From a checkpoint of a small sound classifier: 8800 steps, batches of 96.
Rows from block 12 of a small sound classifier, named by matrix and row number. Rows with one number belong to one channel. Each number is 200 + 30 x the weight over its row's rms, rounded and kept within 0 to 999. All counts start at 0.
Before each channel's rows are labels from the 100 clips, of 14976, where the channel reaches its highest value: "responds to" is what is common among them. Only what is clearly more common there than usual is listed. The data: songs of 200 made-up bird species, synthesised, often over outdoor noise. In brackets: how many of the 100.
# convs1: 3x3 conv (model.blocks.12.convs.1.weight, 256x256x3x3, standardized in use, each kernel summed), inputs 0-63
# convs2: expand pointwise conv (model.blocks.12.convs.2.weight, 1024x256x1x1, standardized in use, transposed), outputs 0-63

responds to: pitch: low (76); first syllable: upsweep (46)
convs1.198,178,178,216,199,153,172,202,223,190,219,140,198,163,215,215,200,313,191,239,169,255,197,214,200,228,288,227,180,285,209,175,237,228,218,206,239,201,208,232,238,213,193,166,182,211,188,256,218,238,214,207,203,214,217,197,203,224,212,198,203,198,212,186,199
convs2.198,243,241,188,158,183,213,239,178,222,189,171,266,225,192,192,221,224,203,197,208,203,212,194,190,212,290,148,174,210,198,260,205,189,168,241,224,202,151,211,204,222,206,223,197,259,213,201,218,203,211,259,227,140,233,228,205,186,197,170,214,192,194,214,211

responds to: pitch: low (100); dip (95); first syllable: dip (74)
convs1.113,224,195,174,154,205,178,217,231,198,197,153,187,199,204,215,235,250,181,170,203,215,188,230,243,200,262,201,188,236,222,211,186,176,167,213,239,204,214,231,207,229,170,188,200,231,195,219,217,230,226,198,177,221,192,178,178,162,205,178,244,161,202,148,199
convs2.113,219,185,182,234,160,166,169,189,180,262,220,231,197,184,195,242,190,149,175,187,217,185,234,216,187,230,171,249,210,179,229,190,161,180,198,176,190,138,164,226,213,183,196,190,197,199,164,176,269,179,211,225,187,179,210,203,244,170,187,172,199,144,141,240

responds to: arch (58); first syllable: arch (47); first syllable: harsh note (34)
convs1.139,213,209,189,113,227,197,186,177,199,223,163,196,188,202,138,203,199,186,155,217,194,147,191,180,248,211,199,191,220,214,218,245,234,206,200,225,191,179,246,249,194,238,198,227,244,207,256,240,227,153,174,152,194,220,214,185,197,204,181,214,218,215,214,180
convs2.139,248,228,194,163,167,185,202,203,170,200,166,200,202,237,242,147,229,209,165,193,219,260,178,162,151,178,191,196,211,203,203,198,188,171,199,165,212,261,165,218,152,249,195,226,212,166,198,238,185,150,180,197,228,194,155,178,154,169,194,179,223,179,165,245

responds to: arch (71); first syllable: arch (71)
convs1.3,202,190,192,181,213,183,193,182,181,243,165,185,222,213,180,211,214,201,178,193,196,190,204,162,198,148,220,221,190,208,207,202,153,173,188,222,210,197,228,204,195,157,172,232,204,202,204,230,220,198,187,125,173,192,203,152,194,193,135,227,154,194,140,233
convs2.3,221,203,207,186,220,197,204,177,218,233,216,184,241,223,160,163,154,234,174,199,248,245,140,214,238,200,211,184,200,193,182,231,192,163,211,198,202,243,212,185,165,170,215,231,202,164,196,174,197,173,227,198,190,188,200,172,221,270,193,219,212,192,155,224

responds to: rich in harmonics (88); pitch: middle (88)
convs1.189,199,254,145,210,206,187,204,255,213,199,194,191,235,204,296,184,175,200,194,166,207,197,196,190,188,201,249,206,234,256,245,162,166,185,241,209,188,232,217,218,217,221,165,194,264,228,262,227,209,181,158,171,172,144,184,170,203,200,253,210,185,230,199,242
convs2.189,213,217,145,234,238,212,268,185,163,182,218,201,211,158,194,175,157,169,235,203,211,183,205,185,186,173,206,239,226,212,186,219,144,189,219,222,248,181,161,198,147,215,187,225,187,179,218,203,185,158,174,198,202,274,128,201,151,192,171,210,217,205,224,199

responds to: pitch: middle (99); rich in harmonics (93)
convs1.200,233,210,168,196,298,204,223,213,215,187,196,241,198,196,161,219,190,242,202,275,213,199,210,183,230,158,162,215,124,161,256,200,234,219,234,238,243,161,193,214,204,216,257,249,214,225,188,233,198,222,226,179,183,240,266,247,172,195,133,230,238,203,207,208
convs2.200,183,163,170,204,176,207,145,191,268,220,165,239,220,214,184,239,207,195,232,200,158,201,188,130,226,178,144,216,142,170,260,192,243,204,217,168,210,189,151,163,274,240,239,191,237,176,242,222,171,231,212,203,139,231,195,227,156,234,217,192,192,169,156,231

responds to: rich in harmonics (95); first syllable: upsweep (82); click (78)
convs1.100,172,175,218,220,227,234,237,206,234,180,190,218,149,146,173,226,210,183,220,242,209,184,208,179,227,227,166,188,176,178,173,217,231,236,211,212,183,210,212,245,211,196,195,214,211,174,245,190,185,197,195,209,170,195,193,231,252,213,237,194,220,215,188,201
convs2.100,208,230,191,178,209,218,191,228,212,239,204,241,238,202,200,259,250,237,162,209,199,182,184,147,193,183,201,166,198,199,178,267,233,169,183,221,216,212,221,173,198,205,170,227,187,219,184,189,168,233,207,197,168,213,210,233,205,249,190,205,177,178,205,208

responds to: fast repeats (96); pitch: high (95); first syllable: click (75)
convs1.42,178,194,188,184,181,188,185,188,199,186,175,195,153,202,207,208,185,162,161,188,151,175,191,187,199,172,178,164,159,199,195,209,222,174,175,192,177,149,203,193,171,198,203,230,169,154,189,212,218,156,202,183,198,228,186,156,183,215,171,209,198,207,195,163
convs2.42,240,169,226,212,259,191,186,174,190,221,179,252,234,195,220,180,271,169,173,162,227,225,186,220,170,218,154,241,194,190,199,188,184,219,219,224,206,153,215,193,171,207,232,186,197,174,211,191,218,182,177,193,216,169,197,168,191,196,214,262,239,247,216,169

responds to: downsweep (100); first syllable: steady whistle (65)
convs1.195,184,204,138,186,191,164,218,172,179,158,190,210,212,171,221,212,312,217,195,177,212,213,219,239,202,313,244,208,253,191,177,187,221,206,230,215,236,271,198,225,220,154,189,210,199,194,200,203,219,211,193,137,169,184,220,194,162,209,193,226,229,206,179,200
convs2.195,173,221,216,202,203,172,236,199,199,242,209,191,186,216,183,160,208,172,202,223,227,218,169,222,191,368,172,172,145,209,217,241,207,235,204,159,154,147,180,220,239,191,230,186,284,199,184,206,237,169,196,239,161,294,198,211,189,189,161,176,209,192,210,256

responds to: first syllable: arch (58); first syllable: click (42)
convs1.23,205,181,173,201,167,174,184,208,141,178,197,206,192,191,189,204,195,201,182,187,147,194,175,138,135,115,169,199,148,150,118,154,220,237,237,239,210,215,232,192,223,155,225,273,216,254,225,216,222,216,241,191,210,230,227,219,189,206,206,257,221,217,183,178
convs2.23,154,197,227,185,213,216,206,151,208,175,231,223,145,191,237,214,215,175,197,212,192,260,230,213,167,176,200,212,209,213,211,214,218,213,189,208,204,211,183,246,230,235,188,222,244,178,170,200,235,173,171,220,151,156,220,215,194,276,221,190,213,185,171,201

responds to: rich in harmonics (99); pitch: middle (95)
convs1.135,240,197,219,191,220,212,210,195,218,186,223,213,216,244,214,211,222,236,191,266,204,207,218,230,242,248,203,209,218,192,267,237,214,209,262,216,241,251,261,217,221,186,131,259,282,170,256,216,244,169,203,191,180,165,218,150,190,185,238,228,200,237,192,217
convs2.135,256,195,145,237,215,220,203,180,214,135,138,188,193,255,195,250,221,213,221,204,205,179,182,219,233,213,161,200,229,189,234,182,227,207,246,202,216,225,207,182,222,176,198,225,266,156,256,176,223,172,196,185,156,221,194,188,163,218,182,213,192,188,181,231

responds to: harsh note (61)
convs1.151,231,153,187,126,195,199,231,193,220,176,163,202,223,154,188,182,156,191,185,218,205,195,192,238,244,191,189,193,156,202,254,209,180,168,217,212,185,156,240,235,237,244,222,224,234,198,251,217,221,204,205,198,227,206,192,150,213,161,197,234,162,190,209,203
convs2.151,187,170,216,205,201,210,201,195,214,174,195,285,201,237,232,156,206,126,191,161,217,195,203,201,174,201,200,221,170,205,143,236,169,197,223,192,161,146,213,253,190,202,198,163,189,190,223,237,169,165,177,169,197,175,118,217,212,202,223,204,234,181,196,198

responds to: rich in harmonics (100); pitch: middle (100)
convs1.120,233,235,208,275,237,205,213,204,219,216,159,269,188,196,246,186,234,228,227,247,183,201,175,205,221,224,202,227,199,205,217,233,221,209,227,208,188,188,206,223,212,165,200,243,231,239,232,238,200,163,198,115,196,201,208,204,211,202,192,237,245,213,205,148
convs2.120,100,169,212,185,164,179,152,244,214,174,152,122,152,228,165,255,202,214,159,247,189,237,163,216,169,187,144,186,169,206,211,170,191,146,146,204,179,211,222,165,209,166,201,212,208,180,179,134,237,204,204,218,211,217,229,156,163,183,195,199,163,214,277,231

responds to: pitch: middle (100); warble (80); first syllable: warble (80)
convs1.127,246,242,156,156,252,189,199,213,214,225,230,192,223,215,232,190,191,239,132,198,202,205,256,199,182,208,210,236,247,195,241,160,212,217,231,220,203,228,222,247,207,194,198,252,261,237,242,182,222,165,204,187,177,205,243,110,204,226,214,191,203,213,210,230
convs2.127,221,185,195,228,216,190,195,145,165,181,204,247,222,218,176,142,160,219,209,155,179,301,245,190,224,191,205,191,219,242,202,201,194,148,176,192,219,187,241,224,223,205,156,216,201,178,247,194,166,176,198,174,176,198,161,212,243,248,218,209,216,164,173,247

responds to: high song (100); dip (96)
convs1.9,163,222,158,201,246,192,202,243,209,164,183,174,188,154,249,166,178,182,127,237,198,182,218,180,207,157,183,199,216,202,218,211,216,214,190,216,132,144,205,213,203,167,223,243,239,181,230,235,222,189,217,217,206,223,203,220,180,231,181,238,190,196,207,175
convs2.9,136,195,191,173,238,181,198,191,191,164,205,176,189,205,187,167,210,208,258,206,188,201,234,232,189,128,220,235,242,201,172,194,195,235,178,212,259,188,206,229,172,196,196,213,186,187,168,203,245,157,173,212,232,159,165,183,261,233,190,200,217,190,225,142

responds to: pitch: middle (76); click (70); first syllable: click (70)
convs1.162,184,217,176,131,168,210,199,187,176,179,170,190,183,164,195,181,217,190,192,186,186,203,229,192,210,174,201,195,227,191,176,182,236,149,140,212,132,168,150,219,187,229,239,190,177,176,149,186,177,196,219,218,220,257,200,240,172,209,174,211,202,174,197,174
convs2.162,201,206,172,216,188,182,217,239,179,202,182,189,222,185,215,174,171,238,234,207,202,162,207,234,167,184,222,220,174,177,187,240,234,213,198,198,167,231,219,208,206,137,218,156,189,218,212,188,147,259,241,224,213,208,210,241,219,185,226,179,219,208,150,151

responds to: downsweep (60); first syllable: downsweep (59)
convs1.203,206,207,203,164,211,207,225,219,189,182,202,197,150,189,236,197,175,188,171,199,226,169,191,198,213,252,214,199,247,215,196,221,231,170,201,207,270,259,172,209,262,140,153,197,245,252,238,197,200,261,231,217,186,179,190,223,190,202,284,250,166,204,159,200
convs2.203,222,191,195,207,157,227,219,212,179,160,166,202,236,176,204,175,235,201,147,266,208,191,183,168,182,238,212,196,187,183,181,301,221,252,214,190,196,214,174,159,212,179,186,207,182,230,177,259,160,218,193,197,172,189,257,255,165,251,216,204,235,206,212,214

responds to: first syllable: arch (52); first syllable: dip (46)
convs1.76,137,139,217,175,208,214,234,190,200,204,221,196,178,177,187,237,182,208,191,225,207,175,195,195,205,215,146,211,181,145,197,213,221,251,233,219,282,207,277,250,280,189,169,265,240,235,232,219,225,232,157,218,196,163,241,182,204,231,161,244,209,180,143,257
convs2.76,142,169,225,206,161,203,136,222,189,163,190,225,174,191,243,208,238,184,245,231,207,201,238,199,166,217,235,199,149,227,227,223,214,214,216,246,176,219,188,232,220,182,195,189,219,201,174,251,209,228,192,275,158,175,232,155,167,222,158,140,183,165,193,274

responds to: high song (100); first syllable: arch (68)
convs1.133,167,203,197,221,199,214,187,195,203,214,211,203,230,235,225,233,204,232,174,216,205,215,191,224,168,165,196,205,206,185,201,168,223,221,226,209,211,265,210,222,200,217,179,237,214,245,218,202,202,203,174,176,205,187,201,167,206,220,250,208,222,270,219,169
convs2.133,195,222,192,221,226,206,169,176,155,234,225,190,204,196,141,207,203,210,197,187,180,264,221,232,207,162,227,206,213,228,217,185,194,198,216,150,254,180,184,211,237,225,198,218,237,242,166,196,167,223,214,226,198,170,220,215,192,229,202,173,179,182,189,213

responds to: steady whistle (71); click (68)
convs1.247,191,170,178,157,191,184,182,171,211,209,212,183,204,204,190,236,236,210,189,171,160,201,235,168,174,164,242,215,225,201,177,178,201,211,196,195,144,178,202,215,186,203,195,207,215,205,211,183,198,164,157,198,181,202,194,206,195,159,167,207,218,169,172,170
convs2.247,180,227,194,193,187,205,224,263,201,241,180,257,219,150,214,200,228,214,168,206,161,210,147,167,231,186,187,218,210,131,226,120,185,210,222,237,235,208,160,165,209,221,142,225,194,206,213,214,156,246,232,148,219,173,262,248,181,160,203,187,165,190,334,177

responds to: harsh note (71)
convs1.55,184,195,178,185,240,226,230,214,212,151,160,199,259,163,209,235,180,240,215,241,242,226,232,186,277,166,192,234,223,198,240,229,250,186,175,253,186,186,225,254,237,205,178,189,225,192,231,201,250,227,202,134,242,232,213,163,216,257,202,234,214,229,190,208
convs2.55,202,197,209,178,155,216,221,249,213,190,160,207,188,214,204,250,226,255,228,198,198,178,235,218,238,193,215,270,232,204,185,240,223,199,183,166,188,259,176,168,195,215,233,190,207,230,234,192,217,255,169,191,157,199,208,228,181,249,247,174,178,235,148,222

responds to: high song (100); arch (79)
convs1.180,265,250,232,207,237,237,231,234,230,219,216,217,191,182,200,194,228,213,203,225,207,209,223,179,206,223,226,222,225,251,243,184,196,221,245,238,213,178,229,215,242,206,203,187,236,241,247,286,256,223,193,140,214,210,205,208,236,215,205,216,219,262,252,203
convs2.180,166,205,152,170,148,191,140,195,181,217,271,168,207,161,190,223,168,164,199,165,229,192,150,172,127,221,205,157,172,199,197,184,198,142,181,227,204,195,204,204,220,188,199,160,256,257,175,173,193,183,199,195,191,147,202,191,147,179,201,212,229,203,204,241

responds to: first syllable: arch (58); first syllable: dip (42)
convs1.90,165,211,227,282,167,159,207,187,214,227,190,253,224,252,214,224,244,166,196,195,170,184,213,223,238,180,172,192,118,176,240,241,207,214,225,237,201,181,209,237,217,168,215,217,220,272,240,192,221,219,234,177,178,224,215,250,201,207,131,264,220,191,166,176
convs2.90,192,209,171,199,204,154,169,170,206,155,181,186,147,195,196,178,141,199,226,264,201,174,201,199,160,155,181,164,186,169,225,209,191,217,188,146,200,286,187,168,190,202,222,190,184,162,186,191,183,180,263,252,176,215,196,182,191,183,199,194,177,237,211,192

responds to: click (85); first syllable: click (85)
convs1.79,202,192,221,202,218,274,190,218,207,188,214,241,222,165,185,235,170,222,188,225,137,224,223,173,243,75,189,230,160,231,202,216,179,174,178,213,126,141,200,221,179,156,194,162,193,145,235,189,219,212,183,193,183,197,162,187,230,247,180,161,141,199,156,182
convs2.79,216,191,204,114,230,224,186,245,154,192,185,163,199,163,211,256,228,267,238,242,226,212,188,188,195,123,181,217,139,180,199,180,188,163,175,216,200,213,235,182,210,200,172,203,183,143,196,243,154,189,190,152,253,186,147,222,241,215,229,186,212,212,257,184

responds to: fast repeats (78); upsweep (76); first syllable: upsweep (76)
convs1.74,208,165,194,179,279,222,239,176,210,209,223,204,190,155,143,236,187,210,178,234,180,223,236,178,223,195,197,217,141,187,225,247,268,238,192,211,197,173,253,243,224,243,229,231,219,183,223,226,235,171,192,160,213,187,237,200,231,251,189,215,249,244,265,172
convs2.74,196,216,193,203,189,231,214,172,128,150,225,201,185,240,227,143,196,136,209,236,219,203,224,182,243,191,165,240,224,220,158,173,170,159,214,222,222,172,202,195,202,210,225,228,201,196,255,214,211,210,209,169,176,247,140,235,144,220,213,208,204,194,214,219

responds to: harsh note (91); first syllable: dip (72)
convs1.29,223,175,139,159,195,150,193,189,145,221,238,162,182,204,202,185,204,175,201,211,182,187,189,148,172,200,162,197,184,180,140,152,245,222,193,223,225,181,254,251,186,192,212,259,220,221,197,228,213,190,206,229,210,230,239,207,217,212,161,217,200,173,191,173
convs2.29,248,206,143,187,224,175,216,192,216,198,217,148,242,208,228,200,178,185,191,198,202,220,151,219,204,165,169,185,185,228,235,238,196,139,182,233,225,195,318,269,186,239,174,271,217,184,178,270,229,176,265,152,192,265,177,223,200,184,219,202,201,173,205,190

responds to: downsweep (100); pitch: low (74); first syllable: downsweep (68)
convs1.108,206,163,169,181,224,155,222,194,188,263,165,211,223,233,156,200,292,217,178,173,187,211,210,204,206,308,239,218,219,239,210,192,169,213,215,205,199,272,209,212,200,138,184,216,191,210,198,167,184,208,195,174,148,184,254,169,125,183,206,220,217,169,133,211
convs2.108,145,169,251,192,210,161,181,190,249,220,194,217,182,174,194,162,174,208,182,223,219,216,231,177,178,309,153,207,158,212,221,216,214,240,160,153,153,109,176,169,248,191,250,149,237,198,180,185,223,180,193,193,171,225,253,200,189,162,230,182,213,206,201,248

responds to: rich in harmonics (89); arch (75); first syllable: arch (75)
convs1.222,219,173,224,184,178,200,227,147,169,175,160,223,186,183,156,189,208,208,207,215,189,202,185,233,249,101,165,195,145,169,193,219,228,223,229,258,238,227,202,215,245,206,215,222,211,258,229,223,208,252,207,187,200,234,201,231,205,183,173,229,219,217,197,206
convs2.222,167,179,198,180,176,210,175,218,186,239,224,153,263,197,246,206,255,238,177,210,228,231,125,163,146,182,215,168,151,195,249,232,221,196,229,212,163,174,265,197,245,221,227,171,191,197,173,262,172,202,217,236,219,136,218,227,188,245,223,221,242,244,209,195

responds to: harsh note (63)
convs1.62,189,192,172,224,212,165,234,213,226,200,149,173,190,210,212,213,175,162,169,223,222,160,196,179,206,182,184,163,161,202,206,179,196,205,210,247,228,168,254,233,232,179,186,253,252,224,250,244,230,178,186,165,203,203,221,131,197,182,162,232,196,208,192,231
convs2.62,172,210,209,227,204,155,202,148,165,174,202,192,183,205,188,123,265,180,254,178,196,215,170,261,175,233,163,193,195,270,160,107,172,192,236,251,209,182,205,233,222,230,174,178,234,205,196,163,252,138,175,227,188,185,150,172,179,222,181,225,180,184,172,221

responds to: rich in harmonics (97); first syllable: warble (54)
convs1.93,175,206,208,205,219,195,227,178,211,147,194,170,171,208,211,180,165,207,187,205,203,202,184,176,199,200,182,195,207,162,214,203,225,227,173,202,262,196,220,212,204,199,211,218,191,227,200,213,216,222,209,219,180,187,204,240,208,234,198,176,201,196,228,205
convs2.93,222,225,218,198,209,202,203,203,136,229,161,194,229,192,203,201,208,207,205,222,145,204,249,161,174,212,209,253,281,219,227,208,200,204,225,223,169,248,193,191,217,225,212,257,201,242,187,280,163,244,189,200,205,213,282,207,240,176,173,186,236,151,237,155

responds to: fast repeats (74); first syllable: steady whistle (49)
convs1.240,210,221,223,210,210,217,208,221,226,215,172,207,192,183,214,204,215,193,178,215,205,166,242,231,239,246,185,191,230,214,216,209,188,121,161,199,160,148,163,185,185,120,199,185,160,141,151,164,161,207,236,153,170,228,135,203,93,191,161,174,147,157,171,183
convs2.240,188,178,214,222,160,199,233,208,208,180,168,203,254,194,193,209,161,289,229,199,191,212,192,202,194,222,157,168,176,194,192,236,226,184,168,142,209,255,199,153,146,204,169,165,213,202,198,157,161,215,175,181,218,204,189,153,179,202,201,208,191,183,174,206

responds to: pitch: low (84); dip (65); warble (57)
convs1.199,224,213,174,173,209,200,216,221,203,205,161,198,187,220,242,177,174,223,156,211,232,191,186,222,222,180,182,203,198,199,225,205,256,137,202,220,190,224,160,216,217,178,186,212,217,257,195,187,185,234,230,229,201,226,167,210,231,225,256,221,137,224,183,171
convs2.199,179,167,150,197,200,188,151,198,171,163,194,143,243,217,171,181,139,179,196,197,179,219,216,215,179,167,228,195,171,201,182,284,268,211,217,177,204,193,252,198,171,207,205,223,185,254,219,190,174,207,223,184,218,176,187,262,220,286,222,193,219,210,257,146

responds to: fast repeats (98); click (95); first syllable: click (95)
convs1.196,146,204,198,176,203,180,196,205,169,163,228,195,187,206,176,214,184,205,187,178,209,179,179,164,211,183,188,184,197,151,193,244,182,189,176,217,266,216,243,194,235,211,157,208,223,244,238,221,243,255,221,177,235,179,165,162,187,198,268,213,183,217,207,180
convs2.196,147,188,196,144,143,210,205,213,203,213,209,191,188,114,236,202,155,164,222,215,217,128,208,232,194,204,203,202,130,263,199,155,223,168,214,222,190,232,150,209,183,202,212,149,225,200,166,166,220,207,212,189,202,207,216,210,190,215,237,189,210,223,159,242

responds to: downsweep (100); first syllable: downsweep (58)
convs1.98,189,207,229,198,191,206,182,162,191,197,144,219,198,196,190,160,239,222,255,206,203,215,193,187,207,209,214,219,230,180,207,210,167,180,180,191,190,211,181,230,185,209,203,176,195,144,171,201,211,208,213,174,233,236,207,177,196,179,181,177,177,209,160,144
convs2.98,195,203,208,163,187,211,178,187,220,189,163,225,193,184,172,189,207,249,160,160,183,205,226,216,232,209,164,208,165,200,232,153,162,147,197,161,143,199,197,212,211,159,191,206,181,173,191,205,119,214,200,196,213,231,188,208,169,221,128,231,227,165,210,200

responds to: fast repeats (100); click (97)
convs1.168,185,206,228,205,188,220,194,193,221,215,199,192,166,182,170,228,253,179,205,182,184,196,215,206,192,196,216,202,200,219,198,213,192,268,197,208,260,203,244,200,254,218,187,194,231,191,226,226,229,221,203,252,208,173,223,177,253,219,189,188,190,257,257,256
convs2.168,227,225,189,220,200,230,211,177,182,222,205,157,210,210,160,234,177,207,216,149,281,178,207,228,179,208,222,178,189,187,209,208,174,193,253,241,179,201,243,173,195,200,257,208,184,216,153,193,239,238,214,226,229,231,182,211,218,208,220,204,262,169,180,203

responds to: high song (100); first syllable: buzz (80)
convs1.126,223,223,163,200,272,199,203,229,201,224,195,219,235,238,224,242,207,235,175,235,166,211,218,185,199,180,184,211,184,162,226,189,221,188,186,215,207,193,214,236,188,215,211,222,186,157,191,208,220,175,209,209,214,236,221,165,172,198,199,202,197,180,190,209
convs2.126,119,175,188,166,148,174,214,177,220,227,235,209,144,256,205,191,188,215,213,172,182,184,183,195,146,191,238,155,166,200,201,194,179,202,192,206,217,171,150,216,183,217,205,135,158,223,205,168,236,170,201,180,243,197,160,191,236,198,182,210,216,207,213,132

responds to: steady whistle (71); first syllable: steady whistle (71)
convs1.214,216,165,216,195,232,200,196,168,208,155,190,181,170,170,179,178,201,188,190,247,191,190,210,226,238,213,174,191,190,132,217,215,168,142,164,191,200,190,166,176,173,142,185,153,165,102,175,171,169,191,185,158,133,186,163,185,143,134,122,141,134,139,125,127
convs2.214,220,204,258,189,216,233,278,202,159,218,196,239,205,208,193,230,157,228,217,195,191,226,171,205,182,165,189,176,306,197,196,182,115,170,190,199,184,198,182,197,172,235,193,175,216,218,148,267,175,218,199,199,230,195,189,225,218,189,231,201,267,276,217,162

responds to: click (55); first syllable: click (37)
convs1.246,187,222,173,170,237,200,210,171,208,202,202,208,258,173,186,178,231,257,156,239,228,250,231,265,232,263,193,240,234,190,237,205,216,224,197,218,227,153,218,187,210,235,211,195,159,234,210,191,223,233,234,169,216,214,184,204,200,207,219,186,234,228,251,174
convs2.246,239,165,207,194,249,211,259,166,201,168,181,165,168,205,223,211,211,227,286,192,185,199,215,159,238,227,225,214,214,204,203,188,182,219,165,212,186,192,213,201,191,189,242,198,209,213,143,179,206,261,200,193,217,212,172,234,202,196,267,169,185,175,155,185

responds to: high song (93); first syllable: arch (76)
convs1.57,200,189,198,146,207,196,231,203,215,206,164,185,202,178,182,230,211,176,205,237,244,164,224,202,223,208,205,200,169,225,217,226,184,224,196,222,208,183,201,200,220,165,161,238,257,206,248,212,205,210,153,171,160,168,186,151,173,179,211,237,202,178,127,162
convs2.57,246,187,215,197,195,206,218,248,201,233,215,196,175,187,160,223,216,226,190,190,205,229,188,181,207,215,170,219,203,144,161,213,197,191,186,214,231,213,194,192,145,188,181,177,220,161,149,249,189,215,178,187,189,181,236,184,206,209,197,219,169,213,205,228

responds to: steady whistle (70); first syllable: steady whistle (69)
convs1.215,192,190,174,140,212,180,207,165,202,121,161,190,171,143,151,209,197,180,157,195,163,196,198,185,214,249,163,173,187,145,211,216,169,158,196,195,230,200,176,184,234,176,196,224,212,149,184,191,224,234,204,153,212,198,169,197,151,152,160,236,148,175,149,205
convs2.215,242,174,203,223,202,198,182,200,212,237,153,281,172,196,210,188,197,211,197,198,240,195,254,216,194,244,178,158,204,197,158,201,172,197,226,159,243,178,222,187,176,191,204,161,319,156,188,193,239,158,198,156,184,192,176,144,215,254,195,220,207,227,190,210

responds to: click (92); first syllable: click (92)
convs1.243,134,205,182,185,186,213,207,184,224,164,141,195,219,190,204,185,208,210,213,190,205,212,194,199,203,181,205,192,206,204,197,202,169,189,200,226,221,159,213,188,238,173,172,214,221,202,206,261,205,200,208,198,255,159,217,171,287,239,171,227,188,264,204,245
convs2.243,193,208,235,168,177,245,226,206,214,166,185,254,175,202,183,137,200,196,178,102,199,209,158,193,144,164,239,151,225,152,194,210,242,234,275,230,215,218,172,195,218,217,199,206,240,163,169,172,216,180,217,159,171,272,184,219,192,243,225,188,194,217,179,109

responds to: harsh note (57)
convs1.27,135,181,186,110,182,174,200,164,178,176,153,156,168,161,172,183,196,143,168,179,210,166,195,183,230,213,196,184,180,147,195,194,228,218,221,193,180,199,207,248,220,211,236,248,199,238,203,211,192,218,199,238,181,244,259,253,137,183,147,231,257,158,199,215
convs2.27,197,200,194,190,190,230,218,228,227,229,184,199,232,224,223,134,165,166,210,187,143,215,183,229,174,217,147,203,164,225,210,187,191,160,191,193,176,202,232,189,184,181,182,210,143,166,172,232,258,226,191,216,178,162,234,232,227,200,229,157,250,180,207,222

responds to: arch (96); fast repeats (89); first syllable: click (72)
convs1.218,174,146,148,174,167,166,195,181,188,207,123,179,192,212,184,200,195,186,180,137,159,191,194,180,205,110,195,179,208,194,186,231,192,178,199,212,203,153,236,193,174,139,171,210,218,151,227,189,210,194,197,128,151,183,181,163,124,188,176,191,156,198,140,125
convs2.218,189,210,208,170,124,216,173,234,170,236,186,184,189,146,233,250,207,229,161,242,262,154,256,235,184,189,163,241,184,197,238,211,167,217,218,221,220,197,178,187,165,200,214,162,185,164,183,263,123,208,178,168,226,230,174,195,198,253,229,225,244,269,234,199

responds to: steady whistle (100); first syllable: steady whistle (100)
convs1.242,135,183,242,208,213,205,214,249,209,197,151,200,149,218,231,181,220,184,192,217,204,163,167,217,246,201,151,174,209,176,220,213,158,199,186,214,252,220,202,188,254,205,196,193,196,188,191,209,187,239,202,230,209,210,159,201,183,185,228,187,180,207,191,256
convs2.242,208,196,189,178,236,147,218,189,170,189,210,197,218,234,222,222,229,219,197,181,171,171,256,204,174,173,203,209,268,233,225,146,171,145,233,201,154,196,206,238,205,265,204,220,204,227,247,180,221,207,173,179,175,179,164,241,227,193,190,173,221,208,216,191

responds to: rich in harmonics (100); first syllable: harsh note (62)
convs1.123,215,268,146,227,184,186,190,204,233,174,188,187,225,175,283,190,171,194,185,202,195,192,197,178,185,153,261,221,249,220,251,184,166,188,222,199,163,165,221,171,252,181,149,218,262,201,216,227,209,208,190,166,218,168,207,175,194,219,228,247,192,213,208,218
convs2.123,176,175,182,209,193,210,247,170,188,221,231,214,197,182,212,199,163,213,205,197,248,237,147,190,169,158,201,201,260,209,167,262,169,230,157,169,247,194,177,174,211,194,188,226,166,187,186,189,214,202,174,184,231,196,182,183,176,218,188,189,162,208,200,198

responds to: harsh note (98); first syllable: harsh note (98)
convs1.18,212,226,172,235,168,166,188,220,180,197,207,211,189,196,210,224,198,198,174,169,195,196,206,154,220,170,173,178,169,213,178,227,182,192,178,202,183,167,171,187,199,169,210,183,185,274,189,174,173,199,206,115,175,193,189,220,148,159,142,184,236,155,193,148
convs2.18,165,171,175,245,226,182,184,205,224,175,203,163,216,213,172,176,182,278,201,217,183,194,203,223,190,191,238,179,201,212,173,180,210,204,148,270,179,187,231,172,167,166,200,236,163,160,168,136,247,158,195,207,206,210,213,213,196,156,150,203,177,197,174,203